From a checkpoint of a small contrastive audio-text model.
Model: 9.95M parameters, encoder arch jasper, encoder norm batchnorm, encoder activation silu, encoder depths [3, 3, 3], encoder widths [128, 192, 288], text encoder width 320, text encoder norm layernorm, text encoder activation gelu.
Training: 5800 steps, batches of 256.
Data: 39062 training examples, 38.0 epochs.
Rows from block 2 of the text encoder of a small contrastive audio-text model, named by matrix and row number. Rows with one number belong to one neuron. Each number is 128 + 32 x the weight over its row's rms, rounded and kept within 0 to 255. All counts start at 0. Numbers have three digits each. After the name is the row's rms in percent of the matrix's.
After each neuron's rows are labels from the 100 texts, of 14848, where the neuron reaches its highest value: "tokens" is the input token at the peak. Only what is clearly more common there than usual is listed. The data: telephone keypad tones over noise or synthetic speech. In brackets: how many of the 100, against the usual share in percent.
# fc1: MLP up (text_encoder.blocks.2.mlp.fc1.weight, 640x320), inputs 0-319
# fc2: MLP down (text_encoder.blocks.2.mlp.fc2.weight, 320x640, transposed), outputs 0-319

fc1.91 087:064138182127148125196091101109152092071073157093167104141150143123108121123138101119138075083163120098103119148145098143129112115126164063178130134164171110079146154161133090091098142121134145119190144103193097193145102127109144144109125132078118104164123144200196146140101082140087178125112187181121191115110138087153108184116125092109115161132211078073097105150079080151113097141143072134131143112153105156170107156152152096185153115175119140108097200101125139139098133079103127164150086148125123132147105160131135138173128142138091086080115070128176147135146218165104169126077165145126156077125213096143112117144099129097129101173158158107135120101089121129129146179074114148186079097165146141094109125114124142147135125075121133093112081135159095126151112084136155152159085143091180074142106180140121098080103098123057124113171148136150161126155125150173158086096145145092208168139108112110104132199190141090101082089144142081133137128167061142135100138135
fc2.91 062:169123150139160210147131145113133103136120098103127106082079136103112085095132123163110130141135117172109073132091135115131153113133118124155129190104106134162103155136112187162100149158196126074109129107109112061137170136135124106097093119091085193127111089082097152070149184174119131119148127117098114105095168145184103148142131205140125143118097115185150095143125170102165104125100147154152081046175137158092075132114148108094168142142170120141176147081182133165075109170130125118072140137100158090140096141196138151132176106130151128161115213107084155148100059173138087168123118156149069101158119144097144152139095087147139114098118109086112068112141122193143097188096176104140120141121073105180155144133090152113113142162153171083176136095134173141163130084099115151141076127104087167177183073195114085122099122163152171121109071062111109134171185151129125060127127106142112166106163118068118157132072170109091117184099083150137069144144146103120173146081
tokens: "6" (85 vs 2.8); "#" (15 vs 2.9)

fc1.133 128:097122166089143133164146135127133140093104164171150127132119080153133098084123126167109109080132163173106171131147106076121128090142098113107167219117086082099078127107104103187087138078144133075132148109078151161101122126130073122093146133126066130160111078129135146088088111084115181171141087162169129120093153061140122120088118117162122101088204167107127146102089131061091180091158065095143175145096156058113126116111092116133112193183189151136134137112158145123136099170113087189172145169114078133183187114150129185128101127201102140171106146127141101100173205137129175113137153106149157137135154123212105140172144121157150093135084151113168139130107100152130085132099084146123091109119115167158203115078123098175121145160097114130043134155091147087102132144170126110170101091120092115129113110089174148138077149154168114134124144124113131126196133125101082161064117181129082114113109136183146169088153123117157107101098090145141127176168055150155147185127
fc2.133 164:085139134159152097100129121117109116076129125156125096144132101084160118134131129132150080144108137124144147134116149084131059135113147191108195138134112182192113152073119102140149167112155088150105121145174132162129102076076129149180127135146140135084062124089203097174130116135129158172173152106131125139171078166084138146143160136180159131144147115082127109113147174103192134151115097122151165079100110200147089084098139086116120129148086159203128121132154078093158117084128070086141124124112143190111119135117198103099105116069139102157090144091151136146164161083136127219084223095134154116106164161123178096058132193136161100090136133140136166104123130167128111120161061127081123140167139062082156119135177089141053136194104153168129103073115168051147127079177115182118115177140108130074172132138121154083127136153187092110144091122119100158151114136129087129098128140135148117109121182096080173118150111126109141096126134104156081077088087129097151080165
tokens: "b" (100 vs 2.9)

fc1.585 094:122155122071135068093108140154102140069151130166097107106158095137147090159164106144137112102169130133149116130157075164195143107091180210141161083124117125115157126135159099185146147136148182169118149113167107135112157114115095138086056164111131120075170101116058122114129132104176132106094223130093137134144152160099138177126147089125118155147138170098132095053099099184149129168163183187134118174103091097165112114083124160149122096094114104109137103169170126115111151093133114097179168113082140074105087097079099125151120137077100109165149123170142160156121167093150206134079152141146172129084076115130097197100144095104204128134204142089138171167133138125121171244138117159143084124126142122161140121119175109195104118162163143104110102080108133102130162093139120124126137138119099139129089106117179157144051114078126121089119121089076127133135131105103124132125141137149119098079171094069064097222093145121119115145143171109104111120144094126155066130169
fc2.585 137:079094121103152110131121118169088085129098157175110123062165135126072111148200166124097091121186151124133143133186133176177196155072203156107172104089146142137095144107094094187139108091151149083179142126105069096131117129139152154073181142140093181131155103079106151123130153129099100102105110149170071150107183132085155166165145099166134149136127127136132088073109106128100133150148111053163120090117151085084154118078207169099115113111181144115152143108176125093127124149124116085175145109073183114092101105128198137156104091156121164093184138109039162111140146141125196140132100172070138165177142103129119165162136159156122126172141171122167190136160120111146142109068112143170150110075109107168126168135138132154112085168131097116184154077060084156091148091123119189137093150196142139115111118153159077122110113122116158119130069118134084147098069074134127148116120135147056148139128040098141100140107097154127076143149137147126125103116112108167124133121
tokens: " " (100 vs 36.5)

fc1.637 100:156108126111108078122161105097166125106112157137126110107123135105124081159148174156064089087221106101151114120159155143127121131092139134133164177148129114113110168184091098168115189150065204167114096081067141157117135159142123162142099172123183095167131069134147119086162128162185156143100147102146134132129052070192111136101078112107131137033140117106124146101136093149091159092136089050128124122104185114083102121159101158154089112122120112114079115119146142109131150117089123094150168112129127075072144074126173133123173155129146125147140112164097140174136153119128180085131120139098097084085212129111140114147154072047185134166169161145147125135156135079155094188118087126105110135100121091115131148152132154090121154098141182124147109154101130107102070114127156158125115162103181044166100101133176129130136178116138199137169144076158117099097154101126120185111175144116149106162154127047122087137061107138109130152131169143135121156177167133110154070211
fc2.637 132:113104101113055120140128109107156149183132097142071146085151107153107131175153202153144107174128142149193108129158130165120171111105151132079125146141098136137142177103191134150211095086186124154087129117117128176172111103123075195106048184112089105158186103122110105088099099115133161080158131118082105201162116071142156094135160121091132070138111068083094089067172092157138111120094146128117144098149158105139156108070113129166081125104159182097108120177134100102117156130135113220145113139105151098122097120090071124134126158154105172136136128087106101119126126083150088166112144096114161134131190077114121048125104057115158139141085119116106122201149105163163171096130139141159133142119111107099162095087126131081169060123100069099158153126059166112133116115111151103118129168174089108123126089188162105098130163100121166066156174190156156110143114136120105155164172171145154149106157148137127157151155130192156094143124155164143151122080163119136198114112
tokens: " " (100 vs 36.5)

fc1.30 094:129129103151212160143095097077210114126126112074105128148074123152153132131137155205128065091139095169144162152106150137144075110148117117191125099099115142035110094139138121141165175108182127175118180088086110120133126113091162101108161169043143182128110175087102086102086080129092145115122120122130160117137169094096099159167149096132123096140170066097136162102128123133120148135100106143100098132116184092121130141091058107066125193151192088094147119115161143176135101136100130156114156136149119088154119067092124222140151055148186141173088126134116174082106197125096132164074115160164107120139157168129137164094097120101136081149109140111126105135098162068150165123119134149106127104117138101113101181188098102126174100134165173187089113112082123133107164170147110115132080129165155124149106106151137154121107164170149109141211139138130148128101118124096179065068164167096124126119117114133101152117144161140216101185117104155102119157126130054142115140109
fc2.30 115:157084080126173098062117134116099144166101178191135168173115105145140142109191086096132095164161100128139103058157142108135081133148135090173133057137122123115128119156162167122092067125121167118074135121089166070076131149161123130149154078073156110174185126181152070135127122092120147163153095097091119127102097076159122146110107127135128100146127147128110149124097158189080098146099076135146120137137161167135121126118042154130154098158125111137125082120063160166099113104091143106159098143122128126124172113109097129097183075189139140100117167115138143206126129130159141201151112110200145163137141161139130115121170129078110137098104125110133121125049140161165135059152153139150115129127107096160102091165149171102160078111143172200128114104112169151089130138153167128093167150174082205196144134112205110112064136138164127119144129116097108128123157143085181102148162107087102056157138147142082161103137198147157077174178064062129149135076135118105130101144
tokens: "2" (100 vs 2.8)

fc1.148 111:083125099118158153087114105072068157124132086110140118153145144078060069093117119105155102083150129146188116128135139116141135120179120095155117125141168139121149169154092077153133135180124132116137109119128188136159180127081102173109150154134086130155126181146198129161104164134119145103110133093096089103119197132178101184120123111167101130089182176118113106128155122109060134146150189141118128162117153084091172128122128110119145119165138108117170136086150163156118108189096055186091194115146152154153120084140140107121088159146087155151159105099155086174130152059140148123166108118063094096091147164112102141156216108119085066200216125057139167138124111132126165113121102192129080124145091107200150145171160114153157104097168120114112107108108088191086078100151084172124109079165160115167127130146162108111104143087109140144175174072102119106135112123111073128152130147091112146091125118097160092106059117121166172147126154081183117116125108157052182115108
fc2.148 089:104095121115162179094122076062094116146102087164138083142130154117062130116101135070106171112110123118172150128159096171177128090126109088155123124116127129130177158157150085152129131193133100173107066126099152146113179107122139132132129161151138135164110184102188159162129139129104084096109132126135152093140212123123097198105141092164097159095188120116079106122136172066098133135137199154173176129103130121119135111147151100077149098135070112149146167088141120090129159173093037096140151130091142120110105066148141115139104104184048131131143086123164107153141119141104145133174130158077128114118131147095109154108223185136158090173207120118101162085146142174143167153138110190098086165134106085184096123120149137128108091052150080110160153145100105119093092133194088155160150099195169097163110123194114089105146144048130112092094168123150104146148146166146082108167117137130166162119151071096122096144083073140134157148183113157092115123143146143076107138114
tokens: "6" (100 vs 2.8)

fc1.119 090:121187193123146156189124148147174062126162177174155129175080123127133101130096132093080065097143086071087106070131099142183128120143100147111111157167087107090134181114163143129148133121129107078137132101119105153153112143102061128092092125109153069101135150175176132152139183114095099106111163092090120109058175130199136086123127139126153131089151086129103139156109070169099148173164209134120116163110087109143144067102166117152153106078114133114171160094085074133087085120123094133119140076127157123190092119103111130144093071145103126119132118141173179151135192159092100100072183099150105163149103113186166162143118120163118138104160143098218111115153157127148207173114140161137098126129112168211123117132132158143100128043123215152100125148104079158095063120113127122128148092113155104136063131088163155126148077118155206112185102125127147108134136107147085165133139143114109149145103131106097128125137108149082107145126111153119099141177191158122125159080
fc2.119 039:123152100054103117109140111096148168112104164078119106097125092097189106146125105106160154149131141114121149117140148146116157149092147162154092158079169146125117139111103098096104138123099156213170140174138125036145059084154165145107147160080174095124099141132246174163110182132153097166125115144146112120166124066051102178159085106136148107143101153085145102116136138043147099131109110131101090148158101144097154079160116119116069128147114115152140115139148129102127210104134156161092162101140180158123094145102105075099084150086126167075168130102138084118091122101111133125093098221084077080143101138162131147126098153128131124174081115065163188129107168183077118099162086044124124101115165146102161121119126127126100129140212138152127159133161138137148139113142113181066156109130127186110098092107128089142164135126182120166147151100122109114161121162116121178077113123113145173167163134124132086074149156147078135108071118098142147096080139107172111191168
tokens: "6" (97 vs 2.8)

fc1.382 086:055150118183130140172107123048134159127135095106144185156094155122154128199196135130186104110157098091133105113105094162079054165134135139160122084109105063080169127156154121107116126041189134094125185155130166095088205110092158133103129150054128145118122154085156062118085162134130119140127223106133127101185161131170152094115141112141131148155131111131161159083164119160151158096182166146071118139150117119115133081178127124133125123136123143076104159159146124216147163165129087127132109075147090142151135117150124096143153132136183083140161187108206173119227163112121122106111143121119148109100109119129136087077135148105096153081133129143127151071114112088123132145150093157168074119125184132120118119120127131141184084055139161065133124111135093074147157090102144073157134137118118151098170135136172115107111113091103084110158160165107108144112157141118128098167098142103094160131052096107104154143186171124150123094143089145083092115067132074118133130163
fc2.382 056:152133117080178132180177110144122100129129138115138171130127146203104099080134144120122217118114115171131137132084121134123148117123103159064121202161121109129159134095080119129135144116134099150117086127124058148110159122130107113143110121120139137188126181166114136094160108145121052060124102141197085128094088155141136133158129121145149131172083161124114098188071093139119089087195153096162173122139177115076106162102168135142089178139132151181112082127147100123122113098103148166156102131133154129153158139141114136113134107212121084112120142146143146172054120203156090162131168133146062130151153075107135123159084095151117130090151119122124156136147165130120180118158151133075135130130160075181148079133088100174155132158122098167042152136062100170104105194155142163154102099161124192139095166130114123138134156100110116109082160020119100083078119110120097126116104106187148086100112146136152120118182148159105135223174090099130116148024127085125106147159
tokens: "5" (100 vs 2.9)

fc1.193 127:097163180120089154149126128119149128122115151166149103176127119106163114099106141184154086112116150124128172136110174135137045138124152124090103179127121094160052154121133134141134198095136117097122120096122164161129074139089137177123102181142114160147144107117107154148114110137175178130118129109148158114089166121074167174182114084130116153081166146089161076064098102114106165145153108142133183097120134130098082044194147052180116153157162162144134106116150139093172121111165079098093108106082081127148082116113184091104084126125100107131069119098155098130102185079127153114056169143074177152128158148113214070085144183140145043127137078087125086106129143143127110166094055141141105100147160145100175138146197126144125109151094124148127127068125115110157155133146142178131140135190105142098159129093132138125068153126195151169117137082126129133191129082103171126109101175110163121084098165100122138091193079106132157150142077118128073134126091143179152106181
fc2.193 113:141192199116128118161127128172134147154142153139126057102104091084135114072116158199140117163108144174147153158082160095142058168139112082144120160143138090150056131072178140142164188082158134089145123092060119176139101145102125138099154142109086175112130076095114134089110170101158208148123096092148158103080162089119170081150125060141096084115146115146207107090094098110134112137113114144134187144115137116096128088178127116146134147116225154147137122113092116116178122149133108179157141167120109144132132142121162147129140150171099131153096146060176063115114152113171147082108148082101169146127123154172149075147098110129132097097057051089089109129120131128126070154114093143147092102151090155084180145095212116197113111149075142125114133108112115115118159107153158157103091116098124172125146114103169181127067177127141134142148144125131132129179128118082156148111133169113123102146112131185145142105165085183074152132154053118125059165104094133150159164169
tokens: "b" (100 vs 2.9)

fc1.473 091:128049081132113121160167120104118094155171128132086086144150133080135164120125131115129170136111132097182150147076095138130127150127122141096133127160056128133115129132122156122093129127120102136122123105174109095177110163095089130105067135111110145116112113098149131151176166185165159115078133080064176166171112102094165188117081136154133156140126152092195145159079148112174132111160094132146180107089118117089176154148116109167150159083142131129153106116134128144112150147124100074153154102157162103107118075108182129140087084053103120100133117062110182096151141100132109092081113135166144071117123177125106126104136190148187182097141129146058072134078122181107176186120106148066127142154135138114095158143107137059126079172209130169114088070117162118186173147100183145123121106087125197085144145170091141172111137111119104136122077120156066138111126105157063143161155164079089114134158176061151089181102156187184139115092115145126106109090187170159163120181
fc2.473 073:081145170187170117125104151172125135115165106178137113147130121139104125151126060186090040149107043160112132172118117112184121118149108147151155123119155093105143140152144110087133134144123140096166110166135159117093178161142071183164159124121083081118119092136133109129135120075131093069128073160098160167121150161106126172105088152137082146139163148085100174144081076121108134144120109118102087137142104138155092156132093139045127139185124095110163110160069108122082116105124135159126112121105099153138154113085088185136085152130091112129124141136190146147169152140137112154117172084157154205091094063163079107125138174124109099160115141131112079112135132098078161107131155104200094142107114144109133132104183156150174112141121130137078160044073097157100179083140151122160177101135142144153011152185136134071123110108130101126135159195130150089144121108176147122137101157142049113130147154157143162131104190213135150140148106134115139166131080133139053184070
tokens: "2" (100 vs 2.8)

fc1.68 085:091151169129131166091122130123080124091182136132112175152120107105151140115123105109156100107202134123110060159154083138131096060190195094089127111096211132069121116155128114109070110189114142157113179175152157109081126141116146094101123124176064141123153093089100213074107124100129133097105160144155112104079141126164150165101113134127114104129167178101135145134103052120106133100099178140100127142155143127216120129104109127080178159143163121107113111111153130119122125142070103136151113128134146140169145092116165130133107137145127117167122095160154142151146218128145203125159123112082173097069123117149120164149198093082105140134188138116146099144137120089096125149041137126097103129155165076109114147165179088131092148148159195152051142133199167124143085043155149173154155128138087062183096127131115124104144156143105154114127172174109181111141132136124180111115126132078110154137158094073100126133155111092086110133122129105190089094096133187092160069142
fc2.68 079:131101023061148110113131163156153132154126150162148159125100102151112108165112205104125066152131088152148145118187117094168195122109160096127167149105119023125102175120138095197156054145114099117124090129118149069141130123113115144159137088156136115148201124115122114142097176180141116110106155144129172148086119182094094129144176070131118159097149178123089167064194119103119109159122156101080135175070136138116111102156064131085128109180080157111114191170106192076124164099159136112153167096145129103160135169146141087161145102162135114140086109162144151191102128161109104018152054158153121136100123090134128165071124114173095145089188122154122158125130094164158155107143114102193182136136092103170062153116119110123160082119137103116086092121106118128129144110120084143149141116115167149114145164116166118084096125127182158101119114128217075148164096146107127151177148141133114133148090145120187167099105112136119083134150106128156125134116082083130102112119
tokens: "6" (100 vs 2.8)

fc1.177 096:091107137135157077163105146131145098088167123182103120137114148126133136153150150126151160188097120162122124141102077179158110105128141119136122112106183099094197120183116097134183090096115130095179144128164149144144096191145131145130139164094113137128178107139157131039112134140115088097099147134094164123120145087058134170140127077124127099092199139070134125080145120155137150131082071194102157116091128114097088140153110122055136131119105169103161141123118136113165179147149122171079101084106176119158171074107134157148084044105088114121108148043142144127204131124173146123130125186150155165148105113140108125095118141119153112137154045112076115150097170157092149102131158147148132115147190110142151109063108087142121112165153121204081127073111136095112123119102119162149196154159104193124078152172153131099061173155095166138123161160140140065090146120175156102093100116072129073125133170123113109133132171182150103074123073159103142152146161169159051146062
fc2.177 114:130093126162194131137164193156141079103196108157094086111177128146152138168091115122143166148080127149080162179146147100148139087161160094139131126182163123165135108164100083068165181197116131172133099158179072076070128215080146137179119180172133141131146080121115100125134113094121097059082137170095175181139131093084085147147151148128139184113113136075136083105140179158120152140078129124096069081079081148143154152138146079083126191097068140111162102130109147056096118165168124092102136062173154088107094105126160156064081108065143145131111127117126161099142137067176074122098102085171147130130151091060091121099145137121150116136102158149118112134141139107148177158122159142130124141113162137113135078162095129108147138154118130142128091118168175082138192116129126132068142154134152145081141110200126175099104162142114108090166124143079073106133110132212144091151136150103138126128149201071154126140095144147145103084146133148119131135132161111140125136082
tokens: "2" (100 vs 2.8)

fc1.53 083:133149108087141135149107142160181157139131181093182081157157097128102054099134121144147097031135142124121150137076094149098084130135127072161106149143159107173070101099074128169146125085071128100090143106055129135095151162141146127014126136106093143116073109117139121160122167142143142148110112094148149112063209076205176160123146166123141097124112140112115164117119157082085159133132016152138192082118137127058128149220157104110116161094143070136145070125168159108123115153170083162137180053126118162129122156090157108129139121145117151174164149143154131183164124104160128137066110086130166100165100182172085117166113130151149151140134056121141113121104140099146139160101108106146074115147075112190113142175122134114166130155106149148162132111111107162123171124088131109149132141104156144187133086121160144118137138193111136101158094158156099148094162136122068109153169143141077136151162148140144104124106122142086159117108101110113100100082110162128209110166
fc2.53 085:104108181087117093162161108157093104132111094151125123101157110145112154111143122142123169145136124086106119087150157079169101103110153112105126114152088092130095134136198111118131101160160101208128135118141132098142133130073162146154167103100084146090146118147128093059067144080154156141106200112156094114134112151094119140151136137073101141138135111151135111174107154152130069113177112086131162141112122094127048118135198146142203158166149105125091134119070137146156165135093135133154083146064156070085119135130131129106151113117142126079099152128161099162144199106138188118166112122114079170089052126107139163148123171075114118163120123096129091129168125097119037126113170175099157191176106152156143108082132160160109157054177129147216160185123159049076131151174153135117133165145133115116106137117069128171113131114132127160120170093112139054121168086151156146170146120071160169175122097103114122112183109156106110205121116111135125030137113188149086176104
tokens: "b" (100 vs 2.9)

fc1.599 096:113087107092163148065141117146159108138156157145076171099107141152082182098131136200150129153115059177158176073106106107204167098149171142087104153099162136107194126149128138156163124141152152130153089061144169094136130180066146120144112102080106153130095156089102110088141129148099116110119129150128082183100115173088096154168126099166098100149131150089092111171058168173149088188144148141096109154103147125145148169130121146150140125126191153095167127087135156119137136177123115090076125150185144121138125086126134152101117091171153178169103090121097180133124108135164101107087081131188146139119076105124085163112158171138149081117096152076082099107091130121118141122143114175141096125167104100104107103173120071083137048159199126173141067084155140111124140152137102126162114181140121175126121112101161139112036146176127100178148129136112104063091087088089138129121118164147142081092135105086164150128173139160182096219194121060155125090134107129148105145139
fc2.599 084:134154111152125167155115222093179120117180109161092138149069100106161136147156104118121154147148104157117160146113128175137099055127070120179107106143087092123090107128130151082137109163154136127145146189157175150118155157105093177120150115158167134119178147109149087104103117084160115130118133110080201178098045065099104109161133180130144142113148087039151151122098156156142120104127094193081101103090099164144105108131083110121160078126131082084156151165155138152110164066080090108150128165134159120200120166127131142059170146120113126140086170120150168132116196118108096151124107119179128088117143088090111132098167120092155135162112101134152114166098072161196160121148097163114083129133149146142099112120141135094110144076112154171068098115101171161140148117190145104131117192133117135151121158110165064102148180115078081034088135095124110115099140151099124079109183080123115143108173129139149100180161175215189126109115072165144141133086142118128161150150
tokens: "2" (100 vs 2.8)

fc1.583 111:123135165089119101108119160116148081158133138116139092157081106101176105097128083204182121113102149116145163128118132112134098139131153118073099190115099086130031140100132151152167175127121115095084153113088152152156067127069149177114145155172139165147115130098139135095108137131143154117109117076167148129059140153083179115134131081139087075147169143100168082073085129113100153161144081199124202126085129120055079077205157104151182160101205175138116124136154154084172119103138076133149182120116086175143112150093162080124142144156092168168064141097128087137120151131171177066085136130135139138118142207164130081095124159158169112092095085083163104118088116161161120172109056154113135112138117167115127133100150129156103133139116138158116188108116114106148120099118152187117144111146144114100150159104164126151091113154127115137126151098188069150176121091093144132137109176100142094128092113109143124138167105109052169140155082135135119083117095148167238135152
fc2.583 119:132193182141143145181136154146106121123147135134169083189123105080170138141106132150173135157079133089106140176128115096143045165120109076111144160147134091138092124136107099141129146099112102105132134089085157151170112149114133135102167168116122181159123082163124124144110182104128198133086116106160124088029119117155144095111135081129104092101163118154224083142126125135121108152135111116157185122094121110120142093155118148142193160109195132089156113131101151114170109170119149172156136148111069137175117164141111131152099116143105115150089122069153082117104131104176138067148164110122185128127125160159133081179137082110128090087066070086075084130130157165117117161080098159155128127122138131130154122101188125181069150167093137131122137155078151089120174107115174167113070068124113114149110060114133177159055125134115166115151145084150136146172126151117155136129122099061132098147108094154195121107151020147058099146119054120150097166149101121182165187094
tokens: "b" (100 vs 2.9)

fc1.553 112:081077092110130079090142155109146112098127104165130135124086124125157129111149154133116118143109095174134085120113141124126113133112127110169063103121123140105155125136138091121173156124121108093155127126141076092105111088141152134151101123051107184123146122131147112042063145123145100096129131144085160177062131079068154130142094099156122117127131088094143154059167121119124119114060096189089121146128091137092062149141118146079157202142164158084144137128172177153158113135127110190173148112135187116118161071113131106136119066176080170128137120069137164173162168144143145115067102125150182099140128127121139150119128164110165163178114115133142065084099126093077151089090167179124148176157140134182099137161130130102135091146150144175145139087174139141104164080103154158105204149130144149135107110172100161120070158149143148181137169122163105160127107097204116098094112143053128089136093161040123151120189214187189105136174130160129149107065183133148061128110
fc2.553 096:106108093153169062140146181158151099113191139177092141130149115111162155145115060137168133170109117077156169153118130096142081110166140141160100092151152148144160134132078112093174140172131141176079089107202102083104114215080078135156085151145128131087123121094150066084140109117102109064099182116049177180176080096091091164152137125141092154107116126057128086145113128173154107200129113165111091097125102165127166105137138109133170163102087134126107053114135121106114153110126048076104102097169194125131121127082164182087093084081151156149130129083161174090159154088147073141069125095180163078135121124120094134071176137122145125101117142135108116143103193159128180102162161126121112133137113127128142134137098132081168104137149162187111091100168189110140161138148104152115146177133106168094141173137139155130088128115091082108156119102127093065096144168113164134160168151097118090137163207108133107164099180180165128112104125123129143118160161123155162099128
tokens: "2" (100 vs 2.8)

fc1.567 088:139178117153111183017134148091084120160145075162105158139101131122144173122157108101066106118139106087138119130078124121110130146111079151186104109156106117050127140142195119071125143204107126121133150121160104125136130132125076153082104125087090093082132179105177120127183155162139146112155154161130131123125104137160143152090118080165106069070156118137146113123127120185138111078158182116062199173120139124145164130119118095161092110185132098122113194135161110089175142133133100154121123154121184135164201094128178134148188169127117098178105131149197174160138154162143146102097158119124130121108146140202132177087113137069105140124149091119161097124108110075109118183047142173062085136133144173156120139128150170134179091057147164124064083104110102117128109077111169143117158180122116129130187153089130140152125132118078185111111183102096167153166108105047124082139170136064158134101137133120085147123124145114125163165098104103077094143116121110135109082151
fc2.567 122:151135106090148168130089149117152126170088076117200117102108074077066146095072164123112167125114097153106192146175152118087155114135122112077119204093142165115079148143112153177123138194144067123185114140109121146154148130113180109115083089165130170157089175106116092071121132168141060154146115128157154180137068129177079142145042175177157143172134113066159116157167118098115158078143130114149093081190159147123049154118129123115096105186144133089170141129138144129143138135116169128150113079107100097133115161150110138102086128132088105136144094149128157091144086232098095106166082113038175107145174082156122140205139089146150209156126146094114116082118150099126070134136130138064086125143081139105095180089130111160121133187117105131062145119120136108154183156080165151170154130112110065107179107107092106140154130142120133117088118159157141150143141144147135106121111104097108137156091146141160101081114119127098127154148174135113146136075116139136172169150
tokens: " " (100 vs 36.5)

fc1.390 091:134063073148117101129106087165198129088168125118165101199065132098111114175116160145061125157155122157110103106139126107140134174126155189145136186162144182141118167181125083072135128170105120171175182154157138155179170095107149187112118157130139152158118120069115050112064118163146093119174169184137124102041057113122117170126102122162174118199140151100108118114098127114093141165125135179125106124103120123150095140097139135121111119159123154111144168183158109136132105080116150102074158137109172143136125127131093067097154129160062077112088133144099126178178169102111082112100170122092183049141086074105202171153142108125119125138134125164197099129140148100068138147157074140126071128080151154145119122143178151099141140106172174125080118151138142142149145080095141176117130098105159067141133162081093161118084098182110146124119187096090139169150096123128065107104072113095169124071118111088127116155124140147129136100174122133167120114099123132168081127142
fc2.390 070:135093106088163159104127202167141146143142149111158175111143162100127138101150149173104118091122227150153141195078136100121173057146090106154082112129145114092121114121102167120121139109146158131111163048063145121145118154180166118096165161140107150077136125081043117151130096101209129125050126154078113142126145102083126125145097178156113102079126142192115146143116103073119048141169134159194118147091122173125169099124111146111101040162134137144128165040120163105181165097120145124133194136109049123108141189108079094118127190141107140146147101173121168126109033074126141086134130119119085061141130194198116163128157153120090156122147097134130171154105084122124131154123108145151141151088175115077155087056072106132114110136141107090119148192138123147124182137173145082128112134188133148131110134134113097140141138137129107131149098115103124127186149142080154143143131160093128168114143107109149122133104120172114113122128132184152090159069144135111173121110
tokens: " " (96 vs 36.5)

fc1.14 104:117160142102067173119116191109133126118099174106104132104099129105135107115160139121129101107153121073137099139148110105141146129153106059145084143110130088088182138208183153116123159148120124090077102154117088138142158178097105021149130077099127156136154118130121171143109159091156140113084094123164115135088178112149142164115122175149132127134133131140109145160150125128152169047103147113119122118123094169091127146125100185130133171192130074136085118129138148133096116157120167143141182144122136101098120133144147149082123070135133171176177083152122203119173180106134134103098079117159103080106154119134158110106122056126088121193125152079146156150115080130150080155111089044106169120155145141109110125118099108134137145004114193208095073147104206148112104111095094094144148172090088080120163149095122099055162171127166169160146107083124128115096228151140136120144130155134091166112161148166098137153126151153148163166101083149124137166113099150077174177162
fc2.14 112:115105143104083176099162064143120081130095101071108167054108123096102141154089162121153185115088159180106166146192115160128172134115186108126157144119180052137107184131190145117153098157082122177136105169140139102137095115114197146131129199174167136172129128146135130108172098166171136173154115181118143095094132094096187062109068092167141148109048103122146106088165167182105125110094165083109055115163162119113093042178169080147123142138180185106119097129163132129137088099156144096125184111139118112142083063080119111179082131116148135118183127120138117123104070110097139133092095147085026135159164138101134097139147098151149097127078149080145118132113169160099108084203122115125154095164123192150176145097163067100149187135132097110139137157127159160089144141138106157140132106073137198111142098143121148128101128121138177124154095143146119137155070109112143150159139118125124159117141104111136118103068110099096151162149159093142132139139090169129152127113
tokens: " " (100 vs 36.5)

fc1.636 102:153141126090154122173147175112073139119157129108101159086110112147143141088140130133162141021165132098171125134124161077122086061182110134134085087169119082140124092139135124218103154150100143132142157109107118122098071102137154101135127140119129149131123151185096088112134113065112210095147128119176136119147197119154063156108119124161126031102158153145121150124121085065195127106128107115144154167086136137088178115152107111181132089155141113129143113173081109105166118189150129178164124119170124130162104095071135180103147096130150101148117135123147145166145096132144108091106109122161136118142147116173121143076067141085121124148107188151131170222125142110068128154137043092123148142147110148112065164064158100113144143119154147186124100107160137136118136062112105102163148129156097075137089142078095127081137126132118156150145161114126180104121194138101225118103099184120096129151114097124124130121186160108138110082091155067071166172158096112099177190135
fc2.636 093:146151178195116139121094134187176086138073103138085094118118198093142129102130145148128133142139121148050134157133122143106158150079130115142148109099089129163105113099182096136095170140151140118128173134088149147207137103131106209060120148162141135139126151118160148096098137117101154160140131142124109091114099059078203079134109112110106190167206123116158082122130169146147125110130141102155114126099149087111112142091121138117103133092165123105134103186095128135113083110095127076062154151093125152179131124170060101113047142089193163120149135137126098110137072148099124133187103102064076151116131124148141136172193134091125146148078129106121118069124053147148082080125127142111150147090138104127143178148070155138159167161137097113174161152173106159195149165161177100132089121119120137130116078128159157198111175112124156100084104148098144186155104114120021129171151093092155126095145082120088159151076081100138139156151130202151105121131177168149101157120
tokens: "b" (87 vs 2.9)